config.toml
cutout = 0.25
growth_rate = 40
beta2 = 0.95
shampoo_beta = 0.95
merge_dims = false
one_sided = false
adamw_lr_other_params = 0.0018
lr_schedule = "cosine"
final_lr_fraction = 0.1
weight_decay = 0.1
Rows from block 9 of a small image classifier, named by matrix and row number. Rows with one number belong to one channel. Each number is 500 + 25 x the weight over its row's rms, rounded and kept within 0 to 999. All counts start at 0. Numbers have three digits each.
Before each channel's rows are labels from the 100 images, of 14976, where the channel reaches its highest value: "responds to" is what is common among them; "patch colour" is the nearest of a few named colours to the mean colour under the peak. Only what is clearly more common there than usual is listed. The data: streak pictures of flow and ridge fields. In brackets: how many of the 100.
# conv1: bottleneck pointwise conv (model.blocks.10.conv1.weight, 160x280x1x1), inputs 0-93
# conv2: growth 3x3 conv (model.blocks.10.conv2.weight, 40x160x3x3, transposed, each kernel summed), outputs 0-39

responds to: high contrast (85)
patch colour: black (35)
conv1.127:499517550524490477467510534529530498514471501483512474459486504570524482506480488549510475510463460494460504530529499487480557460486491509506492467475512447496493515506485474502511509514444543500505476512482473450532519499508467492508505524493450488476484496478515521516496503483507
conv2.127:480493501534512489523514532479539532478509464548499490512496533492467513462490525479455545526488499516462507535520530507

responds to: high contrast (68); delta (26)
patch colour: white (58)
conv1.9:507471517482519498505487531487487524495461487543521526496488430484506483520483494499510505524500511542544503516483455483500491544530470494503478547504518464518524538489482472498524479506494524494557519477466502465501471500510448505497509480502501493509488490490499492496515493479522
conv2.9:510498557487517470493562454455471483491527510505505464490506514517489516517486520476471488482541500482536495471512492524

responds to: high contrast (73); parallel (26)
patch colour: black (33)
conv1.75:524468487516481512519474484477477513480507525485455559488502514496463551492505476536512515545508495533517478478521458538502509486582515504494512494512478476465491522492478488497526501465497529477514504499501531479517473538467464499482510525529487495516506462549476468478496486500493
conv2.75:491514497493511481525482446501486479502500529489476515471519508527550459459533515516513481505449508470508495537469517459

responds to: high contrast (68)
patch colour: white (27)
conv1.108:464508491500462533536475518504515479543481533485540516510488505491481488526521517534490496531433488479502530499491528469450504480499485469482520505499517508482570491473507527527495503496510534480553483500483459493482466487492495521499518467477489506466478510465515432505476516516510
conv2.108:495502513508495465457552515490486478495501502513520501471469502480492537530519527462485511494527462471555520541481468483

responds to: pair of whorls (38); whorl (34)
patch colour: black (25)
conv1.107:509530489491523510521502507499499498533526514491545517510464453472485505544538500505511499481548512519450480551491488526480483520528484491532462483508510512492484506476544518473500484540473478485539449525513521485468542510487483492510454520549488493498489483453522499529514495478500
conv2.107:499507452449494471530479506551497519459487505459469513507495476504467470525471484488521463451504495486514520506482495489

responds to: high contrast (76)
patch colour: black (25)
conv1.105:508462483493471476523493506457505495523523514458495519491544523493545536501534544531518490503525534442490480499492530526547492480540520577504456510490465500470490482508486464478491513543541507484489466523492504499486522530496472507465501527551504499453478496506516486522496491500458
conv2.105:525525503545486496469467571472487501524476495507496460500471484462537478486507477495494503491467482480483508522498490450

responds to: high contrast (71); turbulent (25)
patch colour: black (27)
conv1.147:468535498519485492459497469518483516462541475499527502506494476498567534425512507539493504537476523500477522492489514529455484462467505492497493507498512538513500534477514551478471538469524481546550470497518551487484472474518514509507524483477486494505469514498496514527518462503503
conv2.147:486512501491443484497476503465507455505477506511447511543496485529557550483474492531503526495492508466507492483479496506

responds to: high contrast (79)
patch colour: black (25)
conv1.102:485493518541519530539508450508516503492523482458523503517524502470454500518506506500488521523486472458467472498507524529475518496563466498507523525519512524461458461494481465509479496475476482505536468494512518503473544527522496492484524479504490464482467487494497485464483482531496
conv2.102:477483485487515495475509468496473489469540444511520486521513519487501513480536493530526525464494498453451476538485490471

responds to: high contrast (66); source (30)
patch colour: black (31)
conv1.142:483472504520529517549504542502540497477522475484509493526499490509507501470524516533513512489481479575490496508478520524455532486522506502534494504527514472508472478541491475547564493496485500504500468548464519527475463502536481488491545472479520542548516536521516483521447497506560
conv2.142:552482445513515559473497457527481516499486538491526514520511474454492487480471516515513512498500464492527497492470502504